config = dict(
    model='contrastive audio-text model',
    dataset='short pieces for a synthesised band: melody, chords, bass and drums',
    train_examples=26041,
    time_shift_ms=100,
    n_mels=64,
    hop_length=320,
    input='log_mel',
    spec_augment=True,
    win_length=512,
    tokenizer='word',
    vocab_size=182,
    loss='sigmoid',
    embed_dim=256,
    encoder_arch='vit',
    encoder_norm='layernorm',
    encoder_norm_position='pre',
    encoder_activation='gelu_tanh',
    encoder_mlp_ratio=4,
    encoder_head_dim=64,
    encoder_fused_qkv=False,
    encoder_bias='all',
    encoder_qk_norm=False,
    encoder_parallel_block=False,
    encoder_dropout=0.05,
    encoder_inner_norm=False,
    encoder_moe='top_k',
    encoder_num_experts=8,
    encoder_moe_every=2,
    encoder_expert_mlp_ratio=0.5,
    encoder_experts_per_token=2,
    encoder_shared_expert=False,
    encoder_patch_size=[8, 16],
    encoder_layers=8,
    encoder_width=320,
    encoder_positions='sincos',
    encoder_pooling='class_token',
    text_encoder_causal=True,
    text_encoder_width=256,
    text_encoder_layers=10,
    text_encoder_norm='layernorm',
    text_encoder_norm_position='pre',
    text_encoder_activation='squared_relu',
    text_encoder_mlp_ratio=6,
    text_encoder_head_dim=32,
    text_encoder_fused_qkv=True,
    text_encoder_bias='all',
    text_encoder_qk_norm=False,
    text_encoder_parallel_block=False,
    text_encoder_inner_norm=False,
    text_encoder_positions='rope',
    residual_init='none',
    optimizer='soap',
    beta2=0.95,
    lr=0.0023,
    beta1=0.9,
    shampoo_beta=0.95,
    eps=1e-08,
    precondition_frequency=16,
    max_precond_dim=512,
    one_sided=False,
    adamw_lr_other_params=0.0029,
    grad_clip=1.0,
    gradient_noise=0.3,
    steps=15200,
    batch_size=256,
    epochs=149.4,
    lr_schedule='linear',
    final_lr_fraction=0,
    warmup_steps=1520,
    weight_decay=0.2,
    adamw_weight_decay_other_params=0.05,
)
Rows from block 2 of the audio encoder of a small contrastive audio-text model, named by matrix and row number. Rows with one number belong to one neuron. Each number is 128 + 24 x the weight over its row's rms, rounded and kept within 0 to 255. All counts start at 0.
After each neuron's rows are labels from the 100 clips, of 14848, where the neuron reaches its highest value: "lies over" is the class under the peak; "top examples" is what is common among them. Only what is clearly more common there than usual is listed. The data: short pieces for a synthesised band: melody, chords, bass and drums. In brackets: how many of the 100.
# fc1: MLP up (encoder.blocks.2.mlp.fc1.weight, 1280x320), inputs 160-319
# fc2: MLP down (encoder.blocks.2.mlp.fc2.weight, 320x1280, transposed), outputs 160-319

fc1.688 [154 112 116 129 129  93  98  98  85 119 198 116 131 119 132 129 137 126 132 111 122 130  86 132  87 125 164 113 116 132 129 124 139 154 151 126 137 128 142  83 131 154 101 149 113 163 104  84 131 132 119  93 116 157 150 125 150 180 186 133 131 168 124 136 106 129 100 157 139 162 171 162 134 111 127  99 115 141 155  76  97  91 115 147 124 131 121 141 154 156 110 118 141 151 129 103 128 127 129 117 130 125  91 118  91 116 125 125 169  99  94 122  97 141 103  97  89 133 159 110 123 139  93 109 147  92 133 105 124 137 171 167 104 135 110 127  84 153 135 146 138 153 125 176 139 141 159 147 121  86 125 126 178 108 114 100 130 110 132 101]
fc2.688 [154 136 115 109  81 105 120  64 113 125  96 131 105 178  91  95 127 105  95 114 136 115 128  59 120 144 139 122 110  84 123 125 123 116 100 145 119 135 176 120 119 110 124 141 155 109 139 134 128 155 109 145 142 114 113 154 144 138 121 116  92 112 160 144  89 139 109 103 142 155 107 125 100 102 137 113 100 114 127 153 102 134 121 158 133  73 120 110 114 121 153 126 115 116 138 138  84 175 121 158 141 128 111 131 149 117 138 168 167 133 162 175 130 126 142 120 152  80 119 111 124 106 133 133 145 157 112 100 141 129 124 137 163 134 135 149 164 135 161 157 129  64 125 160 114 132 126 127 109 122 149 125 123 113  88 113 188 138 130 103]
lies over: F# minor chord (34); F# major chord (28)
top examples: key: F# minor (43); key: F# major (38)

fc1.357 [126 113 147 149 189 147 106 112 110 134 134  94 169 110 144 154 130 155 132 130 157 125 141 123 146  97 161 118  85 168 106 135 112 165 165 139 112 107 131 167 129 146 129 124 161 110 164 121 123 159 144 127 123 129  99 149 107  93 137 148 153 108 171 138  99 162 120 154 172 136 148 129 112 148 166 126 104 135 124 141 113 156  99 105 115 120 117 100  84 139 112 136 121 175 134 111 123 134 124 117 126 124 114 134 102 132 114 160 108 117 107 135 135  89  91  59 146  92 163  70 132 113 121 128 132  50  91 130  84 173 153 144 154 112 112 145 104 134 152  99 131 149 129 140 159 146 110 169 134 116 125  97  91  90  94 118  80  75 107 138]
fc2.357 [147 134 123 115 130 158 140  62 120 138 113  70 111 132 151 105 142 172 198 123  92 157 132 123 155 165 131 148 139 118 103 138  93 120 147 136 118  92 103  93 101 132 116 142 147 149 141 157 116 116 146 118  87 111 200 143 150 143 140 121 153 129 171 129 156 130 120 115 109 124 126 115 186 122  97 116 120 122 137 124  89 152  96 116 184 127 154 122 102 160 109 159 110 112 171 114 141 120 122  99 127 161 120 134 127 151 132 121 103 103 117 115  93 137 147 156  84 120 136 137 149 169 102 114 114 125 162  97 117 129  91 124 137 138 143 123 144  95  89  93 143 110 128 174 178 141 172 153  97 143 143 130 153 148  98 177 125 128 107 132]
lies over: no chord (99)
top examples: reverberation (77); text has "room" (77); text has "reverberant" (77); quiet level (71)

fc1.619 [133 174  90 123 104 130  89 159 122 200 167 146 115 125 121 108 132 116 165 172 127 136 114 143  95 145  85 149 148 134 131 128 121 173 160 143  93 123 125 136 111 149 126  96 127 142 129 128  91 163 116 114 134 153 175  99 155  99  82  79 113 124 101 114 122 125 100 143 125 154 123 126 124 105 119  64 129 116  91 149 115 141 142 102 122 118 152  64 138 158 151 124 148 154  96 103  70 130 171 139 109  90 137 144  68 139 123 128 107 188 125 109 103 153 171 152  83 113  98  93  90 109 116 164 147 150 161 149 147 143 128 129 148 118 156 102 159 110 130  86 130 121 104 119 108 137 126 127 119 124 127 116 143 126 170 109 122 142 141  92]
fc2.619 [102 121 108 159 138 131 125 128 133 149 109 122 173 154 139 155 106 107 103  85 118 138 138 104 147 104 100 119 115 158 155 142 151  96 140 106 134 134 123 144 119 133 120 159 175 168 144 151 108 120 150 135 104 135 158 122 119 132 110 110 150 119 144 160 106 164 149 115 153 149 103 125 121 131 150 143  99 110 175 121 133 128 124 128 112 117 115 121 111 160 150 114 163  99 147 180 151 120 149 124 142 159 115  72 119  92 126 137 165 102 138 134 144 127 127 163 110 172 157 122 133 185  73  92 116  95 173  97 122 102 117 132 118 137 148 111 108  82 115 124 110 148 170 110 143  78 149 135 133 113 103  76 131 117 151 147 153 141 147 156]
lies over: no chord (57)
top examples: trumpet-like (25)

fc1.53 [ 99 117 194 131 145 116  99  61 116 131 169 132 149 130 137 142 119  70 140 128 145 116 145  85 132 135 135 122 135 120 155 116 132 140 131 147 140  92 142 141 118 146 116  94 147 103 133 116 114 122 136 137  64 157 123 106  83 112  98 129 128 146 107 127  85 183  81 151 151 195 118 116 146  62 124 161  74 143 114 153 110 145 113 104 137 131 148 115 119  99 125  89 103 118 152 137 131 150 115  99 157 124 140 106 139 102 117 133 130 125  79 131 170  93 154 117 160 133  97 126 111  77 128 121 122 115 129 110  92 114 127 154 158  71 117 121 123 122 145  98 111 130 123 115 105 123 145 172 126 114  90 110  91 118 144 111 142  93 142 129]
fc2.53 [127 154 106 114 149 156 126  75 115 126 104 117 108 124 129  96 162 130 160 105 149 137 116 104 150 116 126 139 113 155 107 124 121 155 140 110 116  86 103 139 125 101 161 107 151 162 165 143 137 124 143 127 120  96 147 140 167 129 128  97  62  98 183 107 116 146  96 120 121 116 123 131 126 182 114 154 142 133 107 117  79 143 112 109 147 112 160  94 125 138 140  75 138 139  95  92 132 129 128 123 129 154 133 159  93 145  89 160  80 149 120 113 117 116 143 141 110 158 120 135 126 135 114 150 155  72 157 131 102  97 151  65 133 154 125 118 138 101  83 104  68 129 103 179 125 112 155 111  98 142 123 115 149 125 163 138 149 102 134 134]
lies over: no chord (92)
top examples: quiet level (77); reverberation (75); text has "room" (75); text has "reverberant" (75)

fc1.605 [ 88 120 168 112 159 163 140 110 136 192 139 159 102 121 171  96 129 125 109 113  97 172 154 151 149  86  99  88 151 132 178 116 121 150 146 110 142 110 155  86 135 115 102 127 109 146 134 127 139 117 137 112 121 140 102 139 135 141 126 149 108 133  79 125 140 103 161 112 134 121 115 133 142 146 109 140 133 141 112 173 159 168 132 117 129 152 134  90 132 180 131 133 109 165 149 164 111  78 141 108 125 140 140 140 115 113  95 126  76 129 187 100 130 185 106 109 169 107 146 110 145  91  97 142 135 149 119 139 103 180 130 147 144 114 118  81 130 145 104 140 117 133 126 133  85 123 118 134 133 135 106 164 168 167 119 148  88 118 129 110]
fc2.605 [107 162  69 100 126 128 127 186 136 127  81 112 163 142 124 120 159  98 109 104 116 141  97 116 148 164 105  89 124 127 185 139 157  88 118 166 127  97 103 124  89 133 102 142 148 132 104 142  96 171 102  73  97 115 105 127 151 133 125 133 129 138 131 113 148 166 132 161 110 109 200 105 140 168 113 126 118 104 132 109 155 131 133 122 138 152 148 155 136 169 148 120 157 118 101 113 107 155 120 159  91 128 133  96 118 141 129  95 135  94 103 157 123  90 120 110 113 127 151 103 140 153 128 117 106 128 139  81 159 113  63 167 142 140 133 126 129 112 120 119 107  82 118 110 118 128 102 139 153 154 122  98  95 106 146 137 164 129 112 130]
lies over: no chord (81)
top examples: muffled (low-pass) (42)

fc1.109 [123 128 137  94 114 141  95 147 167 140 101  98 121 123 117 104 109 110 200 132  87 137 115 161 155 117  84 108 137 152 118 120 145 145 118 157 123 181 121 152 120 130 132 173 152 144 157  69 150 111 101 101 151  96 158 119 121 142 141 113 136 116 129 116 124  66  91  83 133 118 141 132 169 118 113 128 102 102 130  96 106 132 157 123 116 147 132 106 121 139 129 130 106 106  95 114 114 101 115 133 153 113 146 104  73 146 107 140 117 121 161 118  98 143 158 161 136 115 156 132 115 117  92 127  79 123 169 102 140 128 109 119 136 169 183 142 131 162 115 154 109 130 164 122  71 111 137 154 155  60 104 104 134 149 181 178 145 151 146  99]
fc2.109 [135  94 144 144  79  98  91 109 134 141 131 103 116 108 162 126 145  87 118 101 126  83 127 165  95  92 135 111 138 119 118 119 156 143 134 126 120  91 133 135 100 167 134 119 141 129 141 117 122 123 137 142 111 146 163 146 136 109 120 116 107 107 144 171 130 154 139 133 148 180 133 109 152  92 126 120 131 178 129 143 140 135 107 104 135 100 174 107 152 117 120 128 119  99 118 126 120 149 106 109 159 125 150 108 130 156 133 133 128 134 129 105 132 121 129 188 137 143 113 119 165 129 108 156 121 108 117 157  92 133 136 123 118 140 188 156 111 151 157 142 131 139 139 125 148 149  90 118 136 129 156 121 133 105 116 140 128 145 132 161]
lies over: no chord (58)
top examples: bass guitar-like (49); thin (high-pass) (33)

fc1.429 [122 169 151 107 105  86  98  88 159 127 158 123 147 114 165 147 148 157 116 131 109 124 131 151 129 122 159 106 130 123  73 181  89 136 137 110 186 160 168 100 124 122 146 138 171 183 153 104 118 167 117 136 135 111 161 109 124 156 120 138 146 121 153 147  92 141  82 114 153 157 112 138 118 135 146 116 151 126 122 104 106 142 161 140 124 119 118 140 158 126 124 133 119 130  88 145 170 148 136  84 119 173 122 115 126 102 144  87 143  94 129 101 123 162  93 122  89 151 105 112  82 124 117 146 176 129 150 107 111 164 153 131 147 131 145 107 122 128 131 182 145 165 143 124 122 118 138 115 119 157 100 104  93  78  73  94 128 138 137 110]
fc2.429 [114 114 107  94 108  74 102 141  93  91 114 128 129 135 129 130 135 112 115 164  99 130 131 118 122 114  92 130 127 117 132 124 123 162 148 183 138 146  88  96 112 114 176 146  89 146 117 101 111  99  80 177 145 143 124 161 130 145 110 119 109 138  97 154 131 161 127 147 105  97 162 145 173 145 158 155 162  95 141 135 128 117 108 126 151 102  92 181 133 131 144 123 127 116 133 114  74 119 117 129 103 144 119 142 157 120 118 128 123 134  83 142 147 146  99 142 110 108 125 111 129 104 106 135 126 127 159 138 124 154 104 102 180  80 144 137  89  98 121 128 132  93 127 124  82  86 114 137 134 117 117 166  99 121 120 116 188 172 106 134]
lies over: F# minor chord (27)
top examples: key: F# minor (27)

fc1.624 [115 139 134 154 176 130 109 127  84 149 127 119 125 125 164 173 124 126 127 173 162 141 159 125 130 151  67 122 125 178 106 102 149 133 195 141 133 141 118 170 164 139 157 114 129 118 138  83 114 113 113 124 143 129 167 166 138 128 145 126 119 132 137 131 100 133  96 124 126 104  95 128 105 112 111 120 165 121 179 142 149 180 137 144  91 102 142 105 108 143 124 141 107 119 176 107  76 155 124 112 132 112 119 150 123 109 137 138 146 142 134 113 118 128 105 166 117 120 167 160 130 122 152 118 157 112  95 106 111  89 108 158 133 107 121 107 117 106 119 134 133  98 133 181 153 145 113 160 112 147 114 121 161 135  73  87 155 156 166 106]
fc2.624 [121 141 108 131 111 136 129 106 167  77 131 129 130 130  95 165 175 154 147 120 120  82 129 112 114  89 117 146 141 117  98 138 106 137 134 169  97 112 103 118 115 123 161  98 140 129 108 123 146 164 104 124  95 145 126 149 137 113 105 144 156 142 195 136 113  94 147 147 160 128 149 134 136 138 112  98 121 123 119 148 143 117 130 130 157 121 148  96 141 164 123 139 154  88  87 130 104  90 143 165 110 133 131 143 149 110 111 151  77  86 141 142 149 140 104 102 104 151 127 160  88 145 138  75  89 117 136 109 129 135 115 131  97 117 102 141 146 113 102 108 140 146 150 109 100 118 140 149 115 101 180 111 138 107 190 115 125  65 102 142]
lies over: no chord (99)
top examples: quiet level (59); muffled (low-pass) (41)